{"encoder_norm": "layernorm", "encoder_mlp_ratio": 3, "encoder_layer_scale_init": 0.1, "encoder_num_experts": 4, "text_encoder_causal": true, "text_encoder_norm_position": "pre"}
Rows from block 3 of the image encoder, named by matrix and row number. Each number is 128 + 32 x the weight over its row's rms, rounded and kept within 0 to 255. All counts start at 0. Numbers have three digits each. After the name is the row's rms in percent of the matrix's.
# fc2: shared expert down (encoder.blocks.3.mlp.shared.fc2.weight, 128x128), inputs 0-127
fc2.23 082:117120155146110138108140138182107195119166127142134109137152108079148145098133093101136210071184121110186108097128174115175063126139111110182099136130135119117152086119128113122056164117141118077129145144225116154097110167143138148121155100109156093127183168113121065151134173107096126147094150101097065172114146159154081065116099113126084133147133168126097179116119135161091050145156
fc2.24 087:114109186143122059126104097116106131150161167105133168096080112067123129136166127106125129156095097131114118080099116055149173122069140119136075096149132070125070131076134096123186150137135139169107136121146088138127187137137105104114103124097100166110089084149124141106160126172085189138121086073170161077198081124092158118149171067116076187169073145133112086111121099109112098116134
fc2.25 093:143147145117148133094112145138149125118198154135160185117124088116149130179162127099113162068136079149150150134111143129193111079107118168200123123080127164188169163133116154127127110146143126146125193070150133164101128137090150097117188136133108157110174109102148047089074131193131154058075143106165116175054161110098094061139095174169154152130115129150149082121131123109143122160123
fc2.26 086:097166164103137144109133132161131136143138181109168118126112128158089138084230108164132127131151105169077162148097181138126143109125115111163134146121109163096113168146070120121224129192140115166130163125128150151139135175103141131103175196155115173126174079100129136122179116171126126098133112155145126110106122108071135161181074087179137082094063092111152093106149111091141217141141
fc2.27 114:138138104097135157109119153108099125153125199105127109064101131084168089100093067081110111109062136153086131124109091104144165127101108064114111115106096186073096088104120091082086064153096172161101070142110084162089121119094152104119136098145115121132110078114113127139077129099085083161025120125070135138101114092152154119084116118055131123059141144116117131135142119100117098153107
fc2.28 102:113082151114141158110136140120146115131116126197093071144145125134122136144095169107142084087120102105126087113131115137033141169122167141090149094167120104139119100073063189099075102095104148090152159120159113110135108159140255153156139076086114121173101144151151127100094108182154076193130152120125124106140106156117172187072182120081115112129141135149153095159161150084136129124123
fc2.29 109:144033191128132073135125102075143144049102131142113152156102086107126171131122180176104059133142083146094175125151074133154127134108138141070128045108171085103139134142121113148085127064090137122198135080048113114163166142104076122114102106126127129083090134118133127128096136104141153126133179130130121126122123134133174114105100089091125097172133170130159094099118106130206137107157
fc2.30 102:173164170061138103151139140129141143144112161093177095170135139189157175118148175146131057076174121198137179133114130159079178135105156171088193113115103112164137095095095189137123129124131137200101177100116131123165146140091199139115138098135109113125146060110184156120121127096153124154093144141138133124077121109108096141091070124113139163116095114106122138109155166058191154160119
fc2.31 095:097151090142089119087142156098153126122082180109128114100122149133142133162132153116148123073129188138123187125092126204146170097116130166094160120175161145146090099157116102082078090172135081175157074131131109166130146154115155192141110105108096118118144088134101079056117156130116127188146137145135169104117091080162090211138075113097154174171150046096120156123141158130182119150156
fc2.32 081:207106114130120179146130148147147146128166113173122179142128169106163163200180179143141176176138119126127088106144105131140072126154132207126117153241150114181099184159155120154161133159127141130093137157072124165116065149163095133159085132116125153128122180145095122106194138111105134176144114129112145145167142134139109191179135129125097141134171132129156142187089132190102132102113
fc2.33 113:142139109093123082159104150133193133135138115216147107127105169100111209126192165158125072080097132142081137107153121149110145090126139165081137117158114079148112116113123137138126073086111135099146134127191158071123172090103126116087166117206061127161118191125062145111188122102162193153143125166166181121159101140137156147121104115138156107143082167171123137109145120099089144140161
fc2.34 112:118174078134136151114133126146075129085118173131094107104198139078141127109096057121141153074144091152145096158133147050149092090120135046146150151141113152058119098172152133136044150103101142160136121150197133081099097107115125096133128099163065139106080135095141062109100191101108143149071130122117170118161143086152163115123152125120137152120121103100121127120135136180103044114134
fc2.35 088:098174108120132134122129077087092171068148159072144098116163159159066109068097075134143146119139143106175111151115167126129142096061167072141095143152110158082150096120112088119132157147148122150100143100143174140113156144043059123107114101082180131068156115153119093129096160082107119117102134073146077099079131109114116066113062108141115112142077124104127152062172125143126162161150
fc2.36 087:172107083151139121114147199140087118077158143089136182159080086122081124142110164130085124132158107127138113115144070134162072110154108123098114107139149107143144141159128087163173112111097092075144116142134101094121122121066058131119114132206065119057110043060103111114150167077132132121153073136130124171155100079133127187190113137107116141112142082175160149138108112171100151146115
fc2.37 114:109193124131071152121159159141135139201092176159134088073162117171136165118086095091128163043078146110119111112117161106156176163107098111136132175110112170140053069045120121122079111139116130131112165152088116149124094139118144179093120137149142069158098175138080110190078143116148130135080153181119150135132077151119127115128133074139113165116134160150064122103116123120115075109096
fc2.38 124:092127110160115130173156138117141150108114074120122156119115118128115144121174107127109068163154168148142111148147083133166123193118077117070164158071148114100123183119142140176171151059135087091133071170117177124126130092145168145142109136175227111148157123148139148126164178138130161097124141174131173061079148111129124085221132165180162101150135084159114147143077110136107168158118
fc2.39 087:155106122134129095074118096148089155059141125163137127131112121159030082199138196102172122135121058105177060104113114130139125091064172215101116131133183112146122129097138127112149142173104140116111161115141127114145087126094157157154097144091103142112160145158058183107169092171096088147077096142097166133161129133107173125179086126133076096113141123126160098131112148130118090116131
fc2.40 099:142161080167113100139130143110120152170114067161172135106107124209159148149071177111091156100115167114099132149056151127175153149183139160118153144108118093140103149147151185104123101128192115100117107151100134070177117126063079134129103064146088110143149171106163084085079128126169111055100129088123082155129110182084065083120147120117158176150118134124102156139111112175122098146121
fc2.41 083:092112136150111141124154111101167143140129122179088060154156138085124155081177121177113095100190152151158129123089061125114127172124107120108128120181121151089154152083132138137129138085105097011144105161083156124161150178133097136101124107154134135117145196082122060160129172098131203168115155119144126091152080182098127117163134153069124104180125197097134160113131142100132160128115
fc2.42 103:069068186141151104122140074071149084123082153157066172163126104089127069136134139136115100141105124121164136153137097129123162160090152106117163081099141110084166148141053170155172145136120053107088107121062088141150163195106182122150115149099125113125123108146158125110161161153119160154199138154061165101093129131071131146130141188183116138147121144153132144097136131071169135121107
fc2.43 095:070116102162141075119144121114174138227063078147121169116130155098091070104091134117100090175035146137100151137092110133164142167135129111172110090088162132091129116097098164098140098163168140103123148119124137152135136133145159081099151165126177125193132144149150200116093096175088102132098089109141102098079117143127089123109192170127126129141089153154108161068103135149175086126133
fc2.44 103:187155181115100143105118142130136147142156189151158130121124174127113156165073204155178135116120116111148072151101161158075122142125139236143151171181127110177076070081122194119150152163145124187112192144136136152134132130141149167202106113107093129129105137108130144127160127109135073160146099152094130110151070145100168131133168091109074113167152136086122096175141156123147086100134
fc2.45 098:163174082103123154117138104124167132147144147065178146197154119195130121162116156114135186134121139086157103117181144151131140139098125197157116168109121145207193078099083121124140120151189130141114158152129141150149113134138057121113105155146153101086156120104097150143119121105139155101165148086144047137053107088134080082139065135082205103120122091171123135129136121117120182096148
fc2.46 121:082089127187102081114110114128140148062077101126149154127081148162098179099198119123127105156184129163118171125117055083184181172113114089088132122147138088075138146182146123091158119070141187095144109131095138115120135104134177167129116083099100110137151167168179081150168113108096160136137114170138173117157100120130134190180127138110094177166083192108115090109099145138111111127125
fc2.47 118:146152111158142107106124151149119137027140097048171104109076114206086088144081163128153179183136114122106137127122168108110105143118133138167060110078177094136127119109093098114140171130113144122123166146105101125168109156173071183146150124105201123088165094160104149164138089080128133080133131090102092148097139110096134114137062086168079092094132101095156112113094128132122152074141
fc2.48 104:189119087164118134137126143119109155112168101178125102140083151102145126204100166116092109128104152104153083122131099145165168107131172162107149128030169146173172147129145151155111152068171135130114127135102114154114158122091160098159090147127096143207137177169178117102087130135115133057094115096109137129075129187149094048130099150136168149167151126181168109149131088181102089162110
fc2.49 100:145135114129141144155082117121092160202116136154118113104102155101133119136026117056159092140050101092109108160118096101158099122118106115077158128168159150134093092086123112114077128141118126146149113087156113180130081097129159109091087071100118129176054111094102176071052098174144082177102097090135147135143085118149128167076126131072118103113097115144121141143098133109100081119102
fc2.50 098:111135112157135102152154124097089112140148089131100095146129131146148074131115105088060125122055138081103140133161099171159115175178131111191129117148150129146131133066117162135116109173150070110133163118123131153123098164178119061086120079154224115117136175112120112093063093142085030098093147133157076131123147100083130176130156071145176114114119105166119090149116100115143069119120
fc2.51 089:086156113176111132129129143164059112108102107079121170190118104150105070118159108120128139150135137138132137122158131103132107083145121137105155147139146149125129105122168123154245110109126128183158133114119105106056095083121148159136088188087151111112126048167141193105165147107110091140168115147093155121119154155183051116174132175178145145071172077121062158137133136136155100136095
fc2.52 081:128167139169130134144163151116069066120191128102039174227128116136094100108116092141103100154213113142137090161164140153136129117135122079141121121141112141099190148134127118147165096077109106119162104162175179042124126097063070131122128135129105155107086088108146134145139137127098196121139126185162159132142107144115146158151164129115096144179119162131103143107109093076128167081126
fc2.53 085:110177140129144120165129172073053148120106107141129201122140150066152131088106125110080130206120153096123103127099153105176154074162118129142116124117093154082083137170144114117185160148117136148139094149086152133132141165085137101226128089161160113175097148143149148088128087083101101090142116093139143162080122118134168055135183109125083120168175149132088127207147114146104103147120
fc2.54 122:181073150180159150140138131095092159123184120097066166169123136093124082169100138119151115196183119119171102128141073153118113119113158112144103076109180124129180164212111112144167182132071126124152108095154110156102075154116099147165111107092174128128129118169148135102144119051084150178158085136105189168096143111172106124179109147132100124163145171162192118113094151111137127133148
fc2.55 136:130136103139132111113118104099098123078155140132116086143112130145205148103145094135174155121184121111117137150169119116157145157136138083113148087144122098064124138148137096135150132094136098116113121123152138090115114102131208139149095115090118156125117084107255143085115117125135116126145147116125115171113187078147131146117073174115091231130118013100113099137174128165115107099133
fc2.56 088:136101156097126170164139163132150103203145109183119132075120108135130122097062080102067138172095111125136167116118123126151181128164104130130131124121128126158102160175119172128143090165145118148135098103116180165092086160178156095105158103211083125173131173072130162097095124160122065155124110179155142160136123109158109140097225136107196141154089130110125146152127046170111138118155
fc2.57 114:110090131170157135087191137141122137136140141130095119142124107100121081121116123145080094110136143180147157068190073165132119161113119079069100139073170142107150092059143127137120103077104107091111065120059084108149134178118088132089138148147158106082168091149099138137086172147107134172063192134074096138135135150142067112136115135095158160063168157184162168133131129136146146160091
fc2.58 119:167065093138135114150141172144124129143142136175123115136130110085136134189128167107110152147111168118144091138111112141128127080161109208119109134167115079206124145170178204122134114114153147101100081137154123158138119078158139106197121099147086092189166156141103120121165108206108128164145081147130186088190111142145127185151161126145161100100189104130149118223099142139091135132117
fc2.59 089:090153197149153152124144102160081101100065086138075193124144128055123100128139128110089123121106147128138094107091133036071211118144119105151157146169110136146125140114105096135160123127115159166158096150083178097086137172159134098155077124117138107161120118155145124146153171118170113159142133120161128113165136157083145074124246124136146145146113156091095129190138088141152090126089
fc2.60 087:173108122169128140162117138137131122159179125148129141213132122095137145164221130157111138178171122123128120124201123119138146092137152131170135124068145121138142206161139180187247127145123145144170206106148119143099132156121144115106161221147118153148088117132128155110167138155112135088172122161144168141118162168154116076175118112124141144134142143132140106122144106153128202131084
fc2.61 084:087143134111126117080101090128102144070092081063137117126108163168111128088142088146136127108159146131128174183075125156138121083098116083171140142092093160120161092126104067087159093132148127096116098103136129066103157080095089094079150139092138116073171049088124082160140107114131171056089128096137089154113127088093149107133075078153126085154109123100084145078109124122206131136134
fc2.62 082:141145156172159136185158158117072132142091118144094146155105134112130114135121111066087131167159147128135064132161093114110148180193112112081149160124100153088113146134176135181178140089147145134123141145083174124125119106154158115206078125151151093185095114160159207112123194121133059121144122114093105099132139169175137098165153172110142140169151152154130126196144105142082176203121
fc2.63 098:144122089111155080141097119145101103072107102090136156171097148115146161135115156127130055139140118107111132180153087151125134146126139155079164133198071080127118113103203157148117112086106164119133146109106147052110150085119117103111016126143128139100042132120180142125116128098167113159110148147167124109144154193110189162097150132122099127103127164105076118167123129115087154043107
fc2.64 112:107140155146157154148181134104110118116125138107104158133189087097174131091129074103073131131148146145182101094126102045120176150157136075198121152176077164111158097120143108131154156109129108126144110168130150181092141194143115082163145126165162143122158054081138124077103157126122096147139148146183147112139144099134138153129123178137153133089104048182082118192144096108057142143167
fc2.65 101:170142154137139132174132157131206155142100117110157174182071163113143117117158140162097119097131132143121124148148138131110119156110083165106104146163117090174125110075128160170104103090158145108154166192171088092092084127140091099116182077148088113112172150094065138165122082099109146164166146151108137135045133132147065156150165145177185130123118152197119140165127133135132087221110
fc2.66 085:181157141087116187129095158184118131179092099098096150154150144108139105158039135082137146105138105146157083131129109179097133120111155168149144148095135168186148085174098125128067104139080108116121099156173134123106081130087131156126127040060095073138121113102119095109108150082125129128125127096106101188084131096167106102086200174125131129184150109165115169083154126136142092156096
fc2.67 105:102138129133161163192129137129102093033087102049102149118128146151156090149122154112100072190127120093149104134117110132075136148165147146121114142118138137151132153059134131174180113107112097141133130145062135108132142114222160128100087130143175124087055068103163139118127125101157075106172119138118144081134128074080126092182125148123115131099151032126151073165130145107123125120113
fc2.68 087:103132192072097128113139132117182121145125155185145119089150133133123112119070145159164129085109124137143137133066161156069106091130134160156134158155140146164187061181112138105049150152113136167120136113158126170121131111139146129130161068120101134149148223122134097184150153138138173154138120112150152125144116114118169144094235118126126110208146176082115102135152142134176053134152
fc2.69 109:141121132086145178136119134154071110075134148093102143127105131085138144116112077117124140131127069127116122182106138050089082082124136106128171151077124104102073152116131113130095135132083096199114133144162093068100107106129168127164102091085070132124094041115102141103142068113111084077110085152055199133111114105145148096087095114147101116100167076072111106150124148090102136117088
fc2.70 123:177109152190141170126129162152078134152180156172147108091115120187122168156164106108124187115122114114127087090083205142161146151140133096162102118096145141134089144091178144106108119145114175133157172124173113189110125152089176156135130141124131156205110160129133101146092128189092056076109081162134150148127093147069149114142122087069069154147151128122121111123132076200080113134109
fc2.71 086:078163127103128131142154137099161114108150133154084060151147135143037103099207126134110152162146102123115158121183171127122144116137162112197122119107140129089143119154150225159179115153112093149138235121164149148135147176142172152095127214170139119147140184155094161067172137147103132112158105176126143112103154123095149107145160123136125151156121120092131116090141131115119182079156
fc2.72 108:132106155140143091115166102068107117072154174173110146101110091104091138112107132167093138131097143129117098145128137078128194144083114098116131083097124073060089135161131174119161140107123055175161162137129166131123124141110183160190092097091176157175140194202212125105130128126100094111133117121097142069082150149124159095140163114145100168139134166078105103119173097128128158104178
fc2.73 104:136090103127120133130169145168144135056107097082136146094147173209108103139099139164121091149149156128146102128091134135083120139158120135139127156135129124148121142118105057082080165086095171126142110206093119125141057161180094139135119111118192146108162116147101124212084135046108097096099124136059115122137120069185084099120092183151125072099153136114111169146115106157080116137122
fc2.74 093:106139079146095119129112127119120132148077113075155130102137134130142127141149135095136101104114167145116153123129075166166149114181135135096129152156113162115096141153151040104109115150167154135130069125009124115139161107163083093129156134195111092104086030131135080113117149099139116102126125105157103136176096074107112138123037130103150123116132019137131111168141150139138092179120
fc2.75 095:088120105141164131117103142141137100121090139085122162132159119110180083132141165130134146170109126134129141107119103130123122066203152127127099124213127162127138120102115088102136135152130132138110094123046087139107170173190047092081129200147125124072114053164091127143176120157143141183144119124196132140181118112105153247123128137142118140093128072119121112181111145140161134114124
fc2.76 072:095157145128174175136084104135171138237075105141144095102137116152159130121122134113152094153119138165127190160125123142139161220112144099081129129049140192109083090143151153113149118188124130137114145099133152173182196125145180183097121137111158118167140175112132169093111119155173127108072128128181098127118124175085168098142117142099167128116121182093135135130123186093151134129165
fc2.77 089:132114130112102142105128159138129145159115134153148126066135090131093117181039167105125131070077114104116081106085129144109102134138103194108116116145138119153100066124112147086000131106096145121136076100150129142128094102109132152177110087125119111151164170154109109118064114121128098151069097115145111111159119166140142179044181120108118111113179180111133123153130124113092052112146
fc2.78 104:156131189146136154119063099142105136151161152162138161178090140129081133138109161121152123135154018169114095127123126114107134126080154147071145067121167140129138156107122113172149137109132162134139164097127125126106058126076154158163142125101095134117069133182168143182132107118101187146117116109043130152110164175142112115129163155118104164204113194152141080094096186144143095182110
fc2.79 103:158139181132121149107068169155117131156094160069148175182099102084108139137091137122150120118156105136135147162143084138145095098120201144093111122128146158133172089140113048119066147123101164119139064131040144139092131132110060147113155116135091060094116057117074109173154114060113168148108148136080117167105160131145098133093118167124083127137132184155108167155131148142130078131089
fc2.80 098:142186093107121158126169122084083082088174171109124161137134114126154124122108120142097165136098131085158116106141198097105185112113119112125143124126055191107123125122195121152156139118150081199134117169111135113135166171150145142161107189148151150107101184103170080176085211113107157126110161151128148092092129102101155080130103119090128183096131108117110117134174119205087178080160
fc2.81 100:112158088186138146158152133115087143163120098151141111121112160128177151101196116137104085158112182109122119152160167132077135168150079110123171124192102164087091180083211143147179125143176069118138106140137124102163121114131144119127084195183175125189127176175158131100132172142157104163142174136136158058162145156125122165195126114157138094115114078130144141153141156162076134164121
fc2.82 092:074149099129172111174147151128116119117109111130105188066155112098136066098092108117060113150092150136119168129123108170174138068140062103153109130088159152111126145165147146164132077113141132121098121136090137156113121174143093109103136152182194145096142103162162150141059175180081111085141093143131156132103115120133044138147111198180198181126118108165100136080103111148152147164095
fc2.83 075:107087179153162161130093127136162110161124124160120143154092144091125114121223137146160140189160080129153156149150071122131113124130146166071154140152154152139133141163166098151217100119145152118104120144045111087127117111190112132118152149128083135113091165139110158124199113149122173168214092132082159163141125141162113132196180128108122112165153156102108080136104174152126197154143
fc2.84 087:163094114186143151137087130165130147137111084156148130167110127146154133158191135112160121151178091119120068123137115187175042126165101132121123108138131146141126133105124125100128139128118164060199133109201113148100149090158184136101171154113198159121112133082129138129116121218085075104154161141140156173117161138144143203136126122122116066114139079183131160136107090139153177180089
fc2.85 094:098105127110147104158128075117115141078132145119141057165138137078124152117146117177148113164102144138082104094174145124108099142088095126079101114128101088082087102099124119162215114095098081127109144160097133081113137164147123105147063174088153164098108123111140132130146129142104118129150147152146136063090108110103219126180133013145089083112132133138088085078164123107120174092170
fc2.86 112:149164085107103132139097118101121142154135129122138060097094115179125107127106131127086119117087077066075128144149136155148159171085066155084118101133132137130065127092110186120103062159136083068115141067187181115138112099098167147082093118113114133171060163110135133083057110153140060129096119109136074121057106151099147159101099090080135128098111116099144097127162081118125116095119
fc2.87 123:159115100063078074096125134095163188028111131099157147143128142173146138110120145109119112076150145115126084097140100137106155121148118146101113119157127105159159078147101063117072142056112146137164079138080140098124134089123077117126175127160127091091170128081093091156095121058189171120123151071149129144132111094185154090112045129153173112122111096144127167124130074126111106109144
fc2.88 096:082176137080117194122151147144135131152080113095105131079167116127164102097113088051137137082108130117154113140076140069116146123134151111146089149156117238154119063119143078097034124125120121121148136132115134155138145111119119146145155097147120069113132066091090118095115113068183115125122113102146114148154110096103164150075129129085142105144151074110124129182149137062121061171147
fc2.89 090:119114160125116118136088135165078118229068142081153164141127124133088116104153153109157127156108110152133115150125137125127110125108128107119105162134167128114112098144175107151212125190101119127106155131104087095162102118110056156085078172129095110067066084096093169146179146165127165126166079120184138134200085144113151153154148128115112164157167178085093135092108170143176174144083
fc2.90 104:162106102149157167117169139108064138125149094111124144070116139088096119145098133110151141134122123115148149176084067127152087112102148122063144095157162187111098146096121054123090108100088120090133049108037123106134098116131088144156076073125123137122123090146125127098088109095099125162026100131106160163141125087154133123129046141120106149108187111132148121140082179154141099136080
fc2.91 090:107161158092142121137093140192173109115078119116139163154163158151144145113151126136174108091171103176141134180147132147101128136115147136163157149103080116090196147165146150085072134107092175108121185202164133116150149106172172155141155171080136107138114118131158122216186142151133187158180116169091109096126152156125111142139192194182115122150148197084125121125076157100143115129117
fc2.92 108:134130112139131130102140110111082105147153180042139208144168110099154103136160097111120122147127168147145183121097107096161201085142158110157118147145148136128128146151153074148222129154143105174112136113145147186118137145114090125143131158172178130073144070129153133126117158151092154117123105107211086130147137075139135130216050117121125201057103095136129109130138152109142152150125
fc2.93 082:116095170147126185079110133138113123089126184047097185170161136154158151181177143106116136153139123112161131110129074094144163128127119107114141106176126157165152134058108063128165123157124139171095162138073115090128092141106117120131144170150109146057146038126150132122136110121111137112137135131163099169165137091097162156168006132125103174100161115125165094171126139129151154115079
fc2.94 099:166108118116124150114116138105138125213137141192123046079145135117181127147086130111145155079084164149101146108141122175158149149107129150176142117091105135156096094117100193100131088215141102120064154090198082190111158128105188126113125114124110098157075163088168094040096162170130102099115121172149138150112117133082114118105127103099169170125149127147099146145155146103141141137085
fc2.95 100:043130087168140133149132077114132140119129088115091114130134148103158102103091082151137139140104201095129152133170130092196112171109117045117105095050167122049099145107161168139096129100145129106122112118151105135185124157167127142100129099154128137123129146171169093109075150105150095101121170093088057124083146158162098060107165138094167154098153153121182161114128180151079131127154
fc2.96 111:136117114141147120128136127145130138051105122071110169177176147141136090152169131162150135167198155152116106107136123150131111104128172126171086142128134131118186134215126125112133163138101171162118152180124121209125157193172120137154123145079167119093147057168142087162205180109103101100158150109079123109101183083161127174125141152140065105116139065088115143145141144161128184120147
fc2.97 086:137100192171139177106120132172122154203096140131154105056108120198128172136100144077144131082154117152130106132069112154143162188106109133084191143132140114117082099061118103073027146090101150106152088138144127146149140124098213175157121071126130127164094100127189130159089098131144115144076120121124120130135093146132147131096110143086104141128141146122115096115093124100134059160121
fc2.98 075:095109133191113134126099132140161123166163152126139136171107127134095114126225125167115179137168053148117157104188127100181106118158132079146140115086166137062104204169142140156193112149110145143163187143121109110133105135122141133105178189150059160139085117124137148125129107118130106107201121121120086191127093144135116115140137114063128136133131158108152094098154150174148204191114
fc2.99 106:222112133126123122129109137130149127087184193124146108096129166148135134152076158166134152168081118137102074115080180129093202114091135185188124136145138074189116087147079176116143132176150106182072170139175118157109156136077159124159130124125150151131116116200184148150160087131084118123144056152103144119115084092084140162143133109128089129124097092156135084119132088133115134129091
fc2.100 079:107108152154120153089107089125188124149123135124177091116156123134130170171176119103161127124174139139205150128108095148160140130108196102097144095126165137145162168102164114119153159126128151107144093057127134208122158117122157143084111142033116145114170158102118128114145121181219169154139110163193157156156133071124145122156081180157129162103110073101170113074124146176141165105148
fc2.101 099:094116205168138141117167097155187119147086072133104179140141105086148109129102136094102122137202160155164139136104114105148130128144149102164107133103142135124174107148129124108062152101109179094152144144063121169122118156207087105118130081095121086140176165117132165173090117106179117135132130081113096182133140171168106105083198194100137139154148208074132120162091131109122082149122
fc2.102 080:128129162182137162107156138132114094151074105146121166104099083087133143116081153121121158117150107155175111110114097137122168112158133112072146124101108178078126092136156061102063180113107162133148080160005158168125100153125094149182092170154096082119092106177141129174114145101140097158182127076103090146124136150125158109109175175123125160131133154120103112134114084138120101162037
fc2.103 098:170128177077148131146162093097161125118117081171100181171142148111177146105135102179138121136126127120130129129137111108066171148082099113129138126138112107143160111149087154173188092075099158119137154168129156130101119111134129093128105111121121145126119237100174132211192101092167159165219152104122150124071135136143155084134215122158113120169114195149105095139119106109166144128121
fc2.104 123:147090123149139098124115082121094148090170150161144163188144139097156164120160111149155137156172142131142067114146144083128135129101167074174109130131114077106169171188115138157217165159112147159153148130189126159093129139067134087144061149067108153133123178137187122144186161113110118131176168112104148113055188137135122123161165164147112141166072134144125144131182100168072158124125
fc2.105 078:142170144144141154156138101143154140228161136186125083098144131125160140140130120123146064147115147112109100182171143128124126151118112105101179122081148144097080164118137196133169143144124104155159149105200139125135108094129220156128122153115166143174130182143128218074091134201135098151114137142105160144084149142193062101130138143127131140123145139181141180105137172126078174143147
fc2.106 114:183183122096113141158107173112142133120106079147130072102115163210115126161115169198133076106118122142091140126084147214107129107113098194062155142166110195182125091064117135126071074115161122138121141098185147098122166078112197142114146144155156160147126084139121136140130128136089116113136098195146171101099113100080133180106125110151155117125117083172142123146093106153137134120134
fc2.107 106:123140105125105087095122126121135088070129113098120145104155160140166090116141114144138180168147137109098121150118187137135113143140143089161076125060135077060152149165101109114093135128164132133038176131093123137176130099157102131107147183123133095095151120203149108176169109114178124057175102046096074166099154091145102065134141136127107200110120108105180160098080159123116134139128
fc2.108 118:123198122101075167114075167148138163152130143095202132101095147193095126117109121157193091093127122160116141129113161137117162133156150119069154149147111162110104146109151108079056120129112192130153117109192126149169129106101181190105206147159122150129123129140114083196085157124117150152076140069190096147133146135178133145083087147075109137110102163123148147116155181134120121170139
fc2.109 106:092060106102120067133151163092186112124076099189105102119133153125184114103140101106089101109150172153140164096146073142141147128199101106168109128101105096143118168150171156096124104126161137097124139094112067170072117130210147051066135102102100112145119221073108082090107148155140083147123136126125144106139110137140059139111123150094157149125114147090094137167107113096122147139162
fc2.110 082:143111117169156160091092101149088097145124171086193192100084112136148092155123135114147150186055109143141127092115187109139158138118154145150114137073146177132126125107149060116187098157156125163136116126064100123134145128129093106127117196154186137096123171119139178216117159178103145119111129131135172152117130115129132043180153150114125147084148112168146098132155118189114141181071
fc2.111 080:140095098064101120142111147116149135156172142155058130140168112105135141155195130139112146160147108145123075078114083122108124105136098151123072125204104116188125179155117131146180138138128110093140127085129119123132129107116091120118198166124082146141150077080054198058179104155126163148163085131166137101196127146121165187155109120133131108121113129177178142147112106093087195125168
fc2.112 115:083158070150118100153140100106019116097161167103122126104085132153046153079129080104094110144099126138117163150146156102170148117137111081083146177090128096052092174115144070154149127126145109153138116110094172102120129144073120121144093114195129139141152100169126158135100138135058086097071116116123085095127147095132123065150088123115125143106064081135119126092123102149067136147094
fc2.113 116:134113164150138136127110066109112142154160147203130150081128126124106108149128104111079151129122101112157106146088132098177099136093099154105167141109134128121138182167097139108128173126206095138097099100122124119105066119079137099165122073100089187162143204153147137136121070192089134113106090086080139140091113085139062077100179161153167108182116116114132069137122122178109065184128
fc2.114 100:111115132135119121123152162132123157125120138107109103086091121139162104123105132065086126087091153126127125116071134114107116125122110097088129132121113093110074165097147158087082092103109121097102062148122107117144109159097154169117107019138071085168125098113113100116089166109173103149120079100103098149116070219112082143105153115086175179115148182081172197162133141117147126177051
fc2.115 095:122136138121057107094117145110195126055079079134115139150119089104149150132171120151118142119161113149140105125157137143085178127107120155095168080085103135146186098201124111136131137053094118094107059096099129113091120107091132139148161188111160100131197167167153085142175152078115176120221138150083174175087165120122126092124129160197138145134136112105129129107127135132144081115105
fc2.116 090:090121133147160144113147086143144144157159140105104132134083097092066109127139138154059094145136129171141135094143115092100090143085051120130117126046145162108137138116162155144159130110099105112184135130137150109159135122129109115089149103122157161147156139088084160126055185156099151057106145074097143100117085160122120013184143119114161092117162178130180131076123132086124181185140
fc2.117 123:125123108083108107153109115093101092097119145093115089116145137161128135131088157117124108103084081128108152141111095152086125160142159181087112087133131102167066143059114118094116084109114134151124159080093108081175107148168102165147097134177119135094099093153119132074072032094172091115071110114131097166135120093100128125049053090088077128058124113117145106123109172074145122100160
fc2.118 101:084117081148116128107159120092139081083132097089110162159149086149131076161145142110126069161123164053105130108179135109096107151183110107134102107194146102131156141145138132135186125109123143179195148131132119181111093159155125129101128200187160142109165115164148131126114129139157105134189200087240056096128126127161140131159079121106128124066123113148146155155151133116121153146162
fc2.119 098:144135151127155139125111067123119126139050126129166089073106153147161164132095159123158095114037142136092178105058140112124163210091113105080138112136126138092068083064121145091082083157121163147107130140123145140164161129126174158152050141120126123136118103128175162163084134119182077153081162111127086108087121121101158122074131086093143146096085142091118126122166142109187107134162
fc2.120 087:122157145079108125132098145158144126171191215135179118191092103160144160149163141156156086135135143121102140153210175130124134118120160147154146140095100098133119200087113113155214102179120127172118175133154109135159158140106150142105153172142123188123131126099095126122127125210163108102128155167155098107120130135110133134150101090119094102097124155127195138120196115095105234112141
fc2.121 093:108147113108100125153113153123148169108098118138116114090128169120106123108133103121124103053120113154087077107084118059104117098169102128137151110189094129126054125146121159114041139116100140159224132097212129141068113126132176141142217065120109123162163138083107096091118130085110121149132090091136200124136130162138147164068134101134170088134115125132099168156121111137123082175141
fc2.122 116:115118124146133117130128190108115139148061091203144099108123119183102136115142184086120093102095150172119150118132116180171079154203100162079117136159124134144105098096135163133088126117140144070147102101081121151141150139168146150086162138198105074160143162099081077129177128144188106153121144183162149132182126168165122198140172102124130108137147120166104178197064141131128108139158
fc2.123 126:112119112097055146125126150119120133112116065137143061147147090159121154123111108104157132075141144104132079123140120096123104169165068104115142096086108132116090106153117129139050131078110126080134127076118141101139084124138126178184137124185145112155133113133166047095129122092192103080136109103148122110169126135128138076114092072088094108171138090122081163113035166147100057101183
fc2.124 102:123093103127079033136131131078155120077120119163177101065091140126166166152136144150137106119098182115063162157093146119150106143152101179118131123151141005102051115155123128123082124104142103124092115136079139142137154065155125094132077091157163146157118224111156116120100132110137109132121129160130165099150072085102134148133182108158098129126150115124143112167124086147098089107143
fc2.125 099:169153052117161175163137160136088116142155102091085140159123121113120088173156127098137096132114092148122126132180103166132145092141146150107107126161142195179102153107156098162143076127090137132163120107119153116105154078123096124125152168170184122123104015101074197097127151143088095138068132135150097139130162118159177155145025118093147122083153077168115143130130101083144158118118
fc2.126 105:183098153140116117100103118133137107141128097106153189144095137183123113170162145144191070096144090146094151116091077172144131144144155151092137088078208109133120174104095137119128048131092189147162124084073093116120098089102202175097145154125110195119114120108195102165134088124099145120101087146133151173085128108100121165124076135148128172147141143148110076131120152112201108107114
fc2.127 123:108156149150157176128135092178103141104106133116118163112084152089123090098086102135115114122126132161157095104113116065123097111057124084088120183065118181094121161059145108135104154060110192153115130186095114118092125161091102095128119084082110130134132105131134135185126143094110080137088178095053091106071151137114110078142140167164162114092103133144133114112174124115114103217089